Weights of a small audio frame classifier: arch tdnn, activation relu.
Rows from block 6 of a small audio frame classifier, named by matrix and row number. Each number is 50 + 12 x the weight over its row's rms, rounded and kept within 0 to 99. All counts start at 0. After the name is the row's rms in percent of the matrix's.
After each channel's rows are labels from the 100 clips, of 14976, where the channel reaches its highest value: "peak on" is the class under the peak; "top examples" is what is common among them. Only what is clearly more common there than usual is listed. The data: melodies that start on their tonic, played by one synthesised instrument.
# conv: width-3 conv (model.blocks.6.conv.weight, 384x384x3, standardized in use, each kernel summed), inputs 70-104

conv.367 107:37 46 67 56 54 46 66 53 46 66 46 65 57 53 21 65 45 46 38 54 47 42 65 51 49 43 59 26 50 42 26 41 39 54 72
peak on: no note
top examples: bass guitar-like; white noise; pink noise

conv.329 088:61 43 61 84 54 49 58 63 55 28 58 59 39 47 37 29 52 48 40 53 51 54 55 49 43 52 57 73 54 66 24 42 65 22 33
peak on: F#4
top examples: the note F#; staccato

conv.120 092:42 49 58 31 44 48 47 61 59 47 36 54 40 56 59 53 47 69 44 29 53 69 30 49 60 35 79 63 58 64 54 71 45 53 43
peak on: G2
top examples: bass guitar-like

conv.70 096:49 47 32 48 59 44 71 30 59 65 50 67 62 33 41 51 53 78 51 52 51 52 55 54 66 33 49 27 73 46 39 13 59 50 61
peak on: D6
top examples: the note D; tonic: D

conv.119 098:46 35 59 63 42 40 36 57 45 66 35 53 57 54 46 48 54 45 51 64 29 57 44 40 59 47 37 48 28 67 56 56 52 32 35
peak on: E3
top examples: the note E; bass guitar-like

conv.130 109:67 58 82 55 34 71 76 80 54 58 47 43 43 46 68 51 59 30 47 71 54 59 39 66 66 45 51 74 51 62 52 52 50 41 68
peak on: D6
top examples: the note D; flute-like; tonic: D

conv.337 089:24 44 49 70 39 54 51 31 50 73 47 46 41 63 46 50 62 72 67 35 61 37 52 33 33 52 63 43 32 85 49 47 55 48 46
peak on: G2
top examples: the note G; bass guitar-like

conv.117 102:53 54 51 60 47 52 54 54 43 41 53 49 62 63 50 52 42 45 26 69 62 46 63 45 50 39 30 50 56 67 50 61 42 59 58
peak on: D6; G2
top examples: the note D; bass guitar-like

conv.306 102:62 45 65 44 29 56 56 51 46 42 51 42 35 54 41 56 51 60 41 36 56 54 58 52 55 48 33 45 52 22 40 49 38 37 45
peak on: D6; D3
top examples: the note D; pace: fast; bass guitar-like

conv.184 099:42 52 44 60 64 25 36 34 62 74 48 36 55 73 24 61 36 49 37 49 41 46 45 44 45 33 36 54 56 41 41 44 50 58 51
peak on: no note
top examples: string section-like

conv.91 097:21 75 57 39 42 48 65 60 39 55 65 67 53 57 56 56 45 46 56 37 62 63 54 52 61 42 37 55 48 39 58 34 64 58 58
peak on: C#4
top examples: the note C#; bass guitar-like; tonic: C#

conv.247 099:52 41 60 55 49 67 57 35 61 42 25 44 50 53 54 58 57 42 46 33 35 37 47 71 37 75 48 51 53 50 54 50 30 63 59
peak on: D6
top examples: the note D; tonic: D

conv.353 090:69 44 49 64 49 42 47 46 54 42 27 43 75 29 52 58 49 43 47 56 48 52 40 54 64 51 47 41 59 67 56 72 59 40 47
peak on: no note
top examples: sine tone

conv.178 098:27 79 63 35 52 37 52 52 52 62 27 72 32 54 61 43 61 37 43 41 57 43 66 32 60 20 54 32 39 56 22 39 30 54 42
peak on: C#4
top examples: the note C#

conv.74 118:23 38 48 36 51 75 58 65 68 60 46 21 56 62 54 37 52 45 29 57 54 36 43 55 44 44 57 58 80 67 40 68 37 42 38
peak on: D6
top examples: the note D

conv.47 099:47 42 54 43 44 58 48 45 45 60 31 48 61 49 49 46 59 66 50 22 56 60 48 56 53 68 31 55 31 49 74 68 49 27 49
peak on: G5; G3
top examples: the note G; tonic: G

conv.4 107:41 55 55 69 40 48 65 76 51 39 44 47 45 46 54 44 53 53 50 65 40 43 71 51 40 46 55 68 41 41 40 47 50 58 63
peak on: G5
top examples: the note G

conv.149 102:35 59 43 69 55 65 51 45 69 59 39 40 58 40 31 46 41 41 61 55 51 58 65 54 38 73 62 48 51 56 44 58 75 88 67
peak on: F#4
top examples: the note F#; pace: slow; tonic: F#

conv.146 097:42 52 28 70 50 65 60 50 66 33 64 47 61 66 65 45 21 40 56 47 40 55 52 63 57 36 69 39 60 55 32 45 48 58 67
peak on: F#4
top examples: the note F#; pace: slow; tonic: F#

conv.373 119:58 43 39 34 38 49 33 61 55 55 59 55 51 37 49 56 44 34 45 47 63 14 30 58 41 71 43 69 57 42 54 30 37 62 50
peak on: G5; G3
top examples: the note G; tonic: G; marimba-like